Weights of a small image classifier: arch vit, norm rmsnorm.
Rows from block 2, named by matrix and row number. Rows with one number belong to one attention dimension. Each number is 128 + 32 x the weight over its row's rms, rounded and kept within 0 to 255. All counts start at 0. Numbers have three digits each. After the name is the row's rms in percent of the matrix's.
# v: attention query, key and value (stacked) (model.blocks.2.attn.qkv.weight, 768x256, the v third), inputs 0-85
# proj: attention output (model.blocks.2.attn.proj.weight, 256x256, transposed), outputs 0-85
v.209 107:153163086073111164123130161166102174091121102095108195102165070150138161121121127082104119160111219087074151203155157089083122078162132091158092153153108172142106123142110144115189164093115119108122101103101117130135149182058111095069134117121113161161147203
proj.209 091:110156131116123128110079079112128153104142178196136092130129164096078119166129091143127153116163059149143135040167083198155147126139081205123120120138101101124091107124189085184151078126147134149071192125143102119126132049098147146116149086154089069084149150
v.210 096:209175158135120112138158122169180148159114053186141209124124140127132108165162129166093092113107014173104122127079155146155205126112137072077127097158132139142070224127078098149095103178153158136135160115085170107147133074085149126132140133090110117148089117
proj.210 092:127051094112142111098139119152098169152104105135160137115185117109117159109133090138137138165126126103156098125210143130096150179110109196131144154117149107188137122086103163086109143122158182193197134132136088087216088116121167074153102178163130111094127098
v.211 105:130188181148135163089113095177135120131121110163144127066149117180133153192233076123128118117144076107127176136073096143128192127111156089094139109055111120156136159166165157168124179122123130113102163161107174131155052091139189125140136157175134112175120107
proj.211 104:128050105182118059160131067119133168149197126136145136131123159094153090098096167140123098165112095130090110154121125096135122085117150135154219199151144137116150149139097111080170181132186176141110106152085066127127144176090117126137099086142104110104139128
v.212 096:142108132148085168118079133069198053110166107191099169154079108160131108125182139102113141078151116142120140176102131115066082143151166175138110116164099182113103102102083100174065132123108116068091172117116157120138146126122113113129064133184101131127146133
proj.212 102:115106111099095118137101084085140135145079121083062100172140091107144129151049180188145160118114115184117170178100101176181134138168115162044168160095072113116095150096159123135170114094172167167209147084160087172136129119085161090165166171121131127138228124
v.213 102:094169131195092121164141139148157132131075115118076099133153084097126083158133083158171094114162114087163091154125117169087119147110157089177171143131192109146138128030166145184099121052138107117094115136122074143125176113179140101158148148166141141085110092
proj.213 096:149066099041184128162127147130093102127102104142143147168107164153112164128173141110073163151116120121157130084119120105145136096139113166058114108136116107191090070124086123101121151171119140142108163111204131139173124162119063074105197097167112128137122168
v.214 106:098098120060154161142198153155095116143145142098157091118129138096090098140120215156156159149138127087188202126163155087060169127093158102162143141162118133152153072158139139095175152160069117138116173133157107100134096131148195095124160086140115149134107135
proj.214 097:135173156191135126129052089094133144153098122128136130131123138118171118153096045112139144133117150177103106091091112170166178146137083140150108114153142181081119099117093156109108077089155115179077046097108127157170166094175091138086119155115106096107095129
v.215 092:103137163088144121105162140156108142139120096120136072139124167135093166113116167124101165161141116137167137085173133108127147116172147108097104178106168153111102122134119111140074140095036148122080138143108163122166078136164188167116115145145125162087087167
proj.215 093:165170128175124086144127150117086151099191109152093195115110108122108109136114109158141173121116140086130101121138178142134107157111045151176132146179110098141079170205181066100171119173133161165145064161112124146174189104079093100151163118172127123190137114
v.216 101:123136105086131115118122175157129120138142117062162100148171159071137138132088136160147142127141102159097103077141102088119139091122117144104127167179144122142121088119071151094087138109094104155129108080115105193086162169091098144144157099126141165158125148
proj.216 101:146169123162104121097047093115140099132097183101076103108107204134054123142146148127186154135114127187154143137175214157108178143113115151140125135121192126072105129134093083142116120145098107130147106168147126112154154145149076173156157123118161084165116114
v.217 099:143134117202115153112087113156132135154112135181167178158182112122121112141152128146177103151110169132092125164119174125153144196154147124067139117123130127144058187104111102181132089155202145161169159151107177083124163167105140114118140149137101086145073143
proj.217 099:088063130152126151115144152093175094130112116142161105092138093136114140157113131067064129076076112097127139130196078151102168148139075140140145202111093116141203076125128133152104110122180154132131080089131081133150115147082191163131111130104147183102128072
v.218 095:087091082116089166166147161134116176091171113135195034111113122172151117188161104124089119133144150118163096129163081042131124159124141162079148150154090113087154127183127147152107082137083105108113088103098145101122086160133158158140155179143096114110095166
proj.218 094:183103149140161149064164111127184135189145168079039170045051127090128119127118162091154044152142103096127078105181147076151164115104101111133114066104158089109104144137100101124153176173150127158139131130123112137124156147128100112102106063149146112117145145
v.219 111:156157098140110131109096125185121092155086104139159152075133139153193147217141126096143084104125159117130147152160144062074120143127113143160141156137165164101150135185108121119153099137117151192176170068150179073107105152169125162091097120072096118169125178
proj.219 099:134142072095176078093113159105134089119165142086090151083122146073080114102138157071127128157085104183122134148129140120165172135117149142174141156135082074123080079097155182062115130164124146123153084151107108179145119128129085121096143144170149134140117082
v.220 103:091110079161154120104134176085119141147121109148143100140145105086112143083095148130109141151182137110131110097117156110111079098151147073092122086177150119081137102066160080091125128063084111078081137086136112086100128139157141102078143067140137138108133105
proj.220 096:177127086087140109148094140180133107082085170128126205137129096130083097133087121082149131078063096200127169161129119172151156143149094162101057148148125142195125114099144131129121106134090094103147134180156171162142117098069123109176109133117146110103130200
v.221 105:142155153084169133153119108223111123121116078093142113098155123129064110151135146129143122115116074099174142086149144156121150114122122169114114144114147138136191124110165135154170131104076143157079129114158152212155103107207178130112071106149111121116121115
proj.221 108:169131145136118149100137118094087173152119145159099129131092146089134106103151105104128176182120167148145122168085205144117098144105164120131155093178117124112077149138159119114129104118175142115148152114148095077064114104119107101085163128116132100136145136
v.222 095:102144155120157213135127123138121152084134140143127120057140067140159122095129111137114117108141169124141079165162113106042195145167103124137127133092121102122055081158119079063147154124177129168126131097049147199147106145088165125074129142170115123135138105
proj.222 099:093110126139132047078180133155145095146140136093088192116101150147085115156147091176160063121140096111093117124149156188074073110105176195172142123128147168159147199130130095087133096139137167148151109081066080105139168115122086082127163056114131149169115140
v.223 112:119151101123114152065150112128138158145140132142114146100125171131139098133147162149098132126178091130113104148074146141074191148109166094064065143133132084181167100157171115158137130160109103123075121167138147147127141071097176132111172132181145170132115154
proj.223 112:151105146165090163142075139123125129149089128128105126128132105120158071144145141187100175119167159097200098114146152169102115102109128158144157173108132147088128119088044083176070154127113151103127113087098065116115156157137151138151126155123043109152148075
v.224 100:210150139145159124185096092127141102124157181116154080161075135145139130158121112072143150121103161116079167144171150170120077092129096123154111116131131109107161175136062133144146115133106170171193124145187177159140084120126120115131161100087028122106176158
proj.224 111:128132140178113100102153111103119133116191118089154101128177152134127133173113104174147153181126119132188175111087118127066100147077194085129102156159143148114130126114172115138153118110124133125101141162152083089083145173176097115106082086191147179070125178
v.225 120:061121061089120119131162086064036074201139129054090160108154155107058107065121167137136128088135132134177098097076114079112095107141143095126124194149121108140129111118151108062163140151139096092136134157173129117085150140117168145118150102111207121097149152
proj.225 122:101129153127121172074116146131196174116129113142129104150095130089175192152091122161153129134096061119101119178205108163115148152144117205115129118143135101173115117097093123171174134140114132131114165108131072142227124069125088078209064156138157172137094158
v.226 096:124175179119127115087094069122091103096147123089078102151136188111104120109219106127081154160127170146084101107128128154146133066157084139154133129117111180087179157130094064135125183170157051125117195142134194120111165145125135152142132106067103152127162065
proj.226 090:155080088133127150135157182132191186131170183128087144095117154118111077112077169160136158151137131124089129149120134088133118157110122122137079133155161106190089149096075197129102115114074169127104117142130059166076126097101089107103133101162115084100100140
v.227 100:097111117106087109162152119179140172095062112108120163127084093095127100137091133166050143133138093146168157143090112141108215124144138156085081138090125161150069163076140102056188156131090131131121096102145146109147150096164163127102134152086137116116195144
proj.227 108:127156116148122161088197174122113031133201122181128142100184073081165175126067146085152154092121178109098112106083099158190174130139133146135138095087097158169112139168165126083138127140121138148134133120153155142086133110107068134104192169183157156171154108
v.228 088:108108108171096148128092103100107141151086079204082120167136155096118111152123178135128142201162143137130116106127146106180105132138181154131124070120165142086120172129136115077150135136163083160066132155161127102181173100169200103138091120180122131147114089
proj.228 103:143122099126149153080126161090135166105163142174116128110130087123086187122118076166127146175096107115097129150110161152132167138068097144069163140107123168122122101137081119187107130170114125137180145139126101100102133104074055118124168098045136132082130114
v.229 092:194102150185159162161179064165108132080136145150099129193119112160164138133154068118168124169153090146110109143152105129110110133123109130114151097085089164137094127119155131137132100160105101133138160118053116137081188124087136109150217119163075081120151125
proj.229 094:067149123112105099165058133098092154170122155118119097079127174050103102152114142123196158089056118113139115097081151153134091068118079062119108135168180141079126091128073124105117176114134136176179143161166131166120097138159189168136168194153122125109067136
v.230 100:088149134077125174175164117103130206163151188120098092187109161129054125164107107206145186103125094159127155181137141109080081148194137142139142121165150088132125137148149156109135214128133198151152157145161127101146169117136142176148092181201163146177098157
proj.230 099:141129116126155078100113086145116130115087091173153135099148162122127140166174163074167101160142176151149120136150090140175186102152102114154145146134092128100138113177143126147175112132113050105159103119120100081075138174060126125131151197171102123107134134
v.231 100:149027127111137135126188087140136131100106121125100168135153129134133037089106106108126120146148100077147071161133125090115195176114120084149107088222130087108117103181127114157121149122086198119169114122150116166090192103105114117107140149109139140133182143
proj.231 108:064111110170100132117137126116165111177093158105158161136108116140106145133175111143125131147177129117169129076093131098054106114206147154050101102112063188228129142112153171099150114127164106131065127155082166096128108105121129183172152145190115145110071096
v.232 095:134097154132133135131116141123121121096116157141142191127138106174129101115123110127153119094179061138072119180146168127092090115127146066141134108137098136102148125165182123094154083151112148143152122120154119149158107074036121108120135115127111149144129112
proj.232 110:160126121135073133155180148176092197113153138162099145126150175117118166188144167155061105139131093125168151135085107102142187087095070139133138123128152128160131144126098117166128116037111140114144140107086127133105169131190173165139085152100087068149146136
v.233 105:117124098124155125132125137126156158117149089140140100130112140123179095111146198169112170168152091104157064129138126101076102161152116146164192096164107135106169172170056094193074087109063131133130117105123095133142148077106123142103127196123135191169120080
proj.233 106:171104156145110100124197127113093147126122123166132162055171125133124151150118115061164118205098127119142096188102132148178140090166145174140107169145095109145093125103146154135168175188133083094153123103153146095116127117092110088132159064165062136099114086
v.234 099:173153093080148124120131120172153148135085140120131145102171156163133005112100149095139059156113181151204185118142174133141129118133111104153153139163124157147180098110104142147083107169149158145179118128193077122115146135140134178150183095114165135135129144
proj.234 103:114142110151124129126119096094151068128091130186133101071077117092110129114120069109120081074156159111109125100169080069049123178070134091123094117166148095107084108146092181147161121156179120141177194107081149192122137187130124065122074131086080111153150118
v.235 107:153107091184202144114125122146143194143143068173154148123133151167092179151183066146111151108134185115070126101172152129079149125168116131147131127079158098155142160108068130175176109145141121140140105141062112166113133116078167180133102174107092129149150064
proj.235 111:125086109136110171166164185148087139116157145116102147164099091048132082199162089095143153140152106119131095117131120182182169077105164134164156163153112136127159146131106117089057107128111184136106114171123072114215192046184116100090112060104156179108134215
v.236 109:112169117097112124097131138150087175115102174135114203099146139143104131126119177132124220178073122133152054132154107179081148120108126146203140132179111110127077154080119112094141126179103112118111126093106095076102120090169073110105154172130156187129131161
proj.236 098:100131098105121051108099102142084057140141067119096097109107125175151137106102178178090079067188159104113146147090114131196155139153091175107112117099136135039132152161114149119141174130099098094116129095121148154154101107114142079116131165097051139154143126
v.237 103:114155139143124093129105137131129155120095093164108131134174168141084119120103122126127162205069153159088097160116108175143147120153168100115067107106065078103078167131140125125124182147129149061114117145106106102153183078158161126149102121124118186136110161
proj.237 105:177142100121129139130061088180160078146135116091125091085141185139148130162141132175143082111177125116161165089097097128140159201130123187114147139101156112081093175150044117136130098153152118141149108074145159136064107115135088031113154172139180113110114128
v.238 094:136123091192112152096115130175074116141099162103122134129142108084157114136098138103117112093127176117166172198090100160143121172113130120138124178133079156154133116200130111106161080085103167091177115139084149042099112119170154166135103145103151155109123130
proj.238 097:100119169112140111105151126139085098096143117187102180144134132138131107125103070106135134098147108151105139117099118158203167082102136128103130159092116154154099073085156160153097136141113182105150118118153103155168169098141124074133171086158080085134144122
v.239 097:063100153116105068173096152122157140137117133161101137152111131119112102193145138095155082182119227117127114139174089115111104137087145205163176118158149135093127166135134124116122148133095127154142098173151165079150128124105086139141167151143080191130094116
proj.239 102:152135132154134128131106067167128103104132091177160131106088083130067082111097129105118152036212089151154059073127102149179127122189111144139116090131181070102144098146140061135164122114130095129124131065121110112158116126116123117104139148101130159111133165
v.240 090:116126093215175095133117115142111152067090075098148179124179155110094180146104184175140090156108091168131129159153137153104069163135129156148106162163079114107117094104124155147119155091169131187108147150082074147107156121132128096112135096192108159056158131
proj.240 096:150153147151132130075112137068142139174101189108111110149102114057148155164119153164128137137089126079100127103146122067168140123134103079113192137132162079113141058097113120172128154119126150073153115129159079135174187162100145131172161127090169120177035121
v.241 101:141097137144108087096201163116151135130103064181181174107186112123152121141094147112101081075127144177118102161027117121166118133117161162103100184087125108127104113119071140093148089067161095119127165109072133149135131144150137147111143144093126210118127083
proj.241 095:107133143135093203131125101097132115143158132131083151137072115135129150077153132127134172160092140114164159151107109111152150110168101067144098098112125184135157114102173133090200100119067172151092110107113124094150045126153100123150151082108116162146158158
v.242 100:149124077145076117092146065132101106159092084090093132126137114122086122107064126118071171090088133125132119111103100064102127082160083157116138070104106109194108060141149107106138120144078093105079148127132160165119178132125122140089059094123145099107150142
proj.242 092:085122109105173185116070142070101128101188104157092160083136137098136129153130138114106148156158099148112077141169135131126132163104113129111166082119131123099147159180072117211097082174151216155169106140148119072140066100104112085140184110107170211137146160
v.243 092:107153072148095162122152106045098122187133110125126149127119141148118110113130095135145147091124089112174144126116115192096158121151176110069155178073117131109139116147156165115138122133129067088082174114087062121143112107118123169114076159170144080091086140
proj.243 104:122060178098134126148105119148187194139175129159155120140141112096125145093108151065155143096118093138133087179097109127151077137104104150141144099190166226088131098125074118121114140145141114122204136077132151150152161174142159146173125128106167134136149102
v.244 099:116101102142116115172082089146104154110122153173134127149117188190144140113084090150078132122058136173109178134222110126177117207126072123103101071067142107116133137134156141158163102192084100125171181064133076094156133141118130100110149168167100116109088116
proj.244 102:107131151181175146099173096135121092088146158107183109172161079098110083148105170171163165130132116146127119117097178144080105090126158115101110146129145153157140063123116086119078183129107112133117084235152088103136167153128089082105144122166069082130126130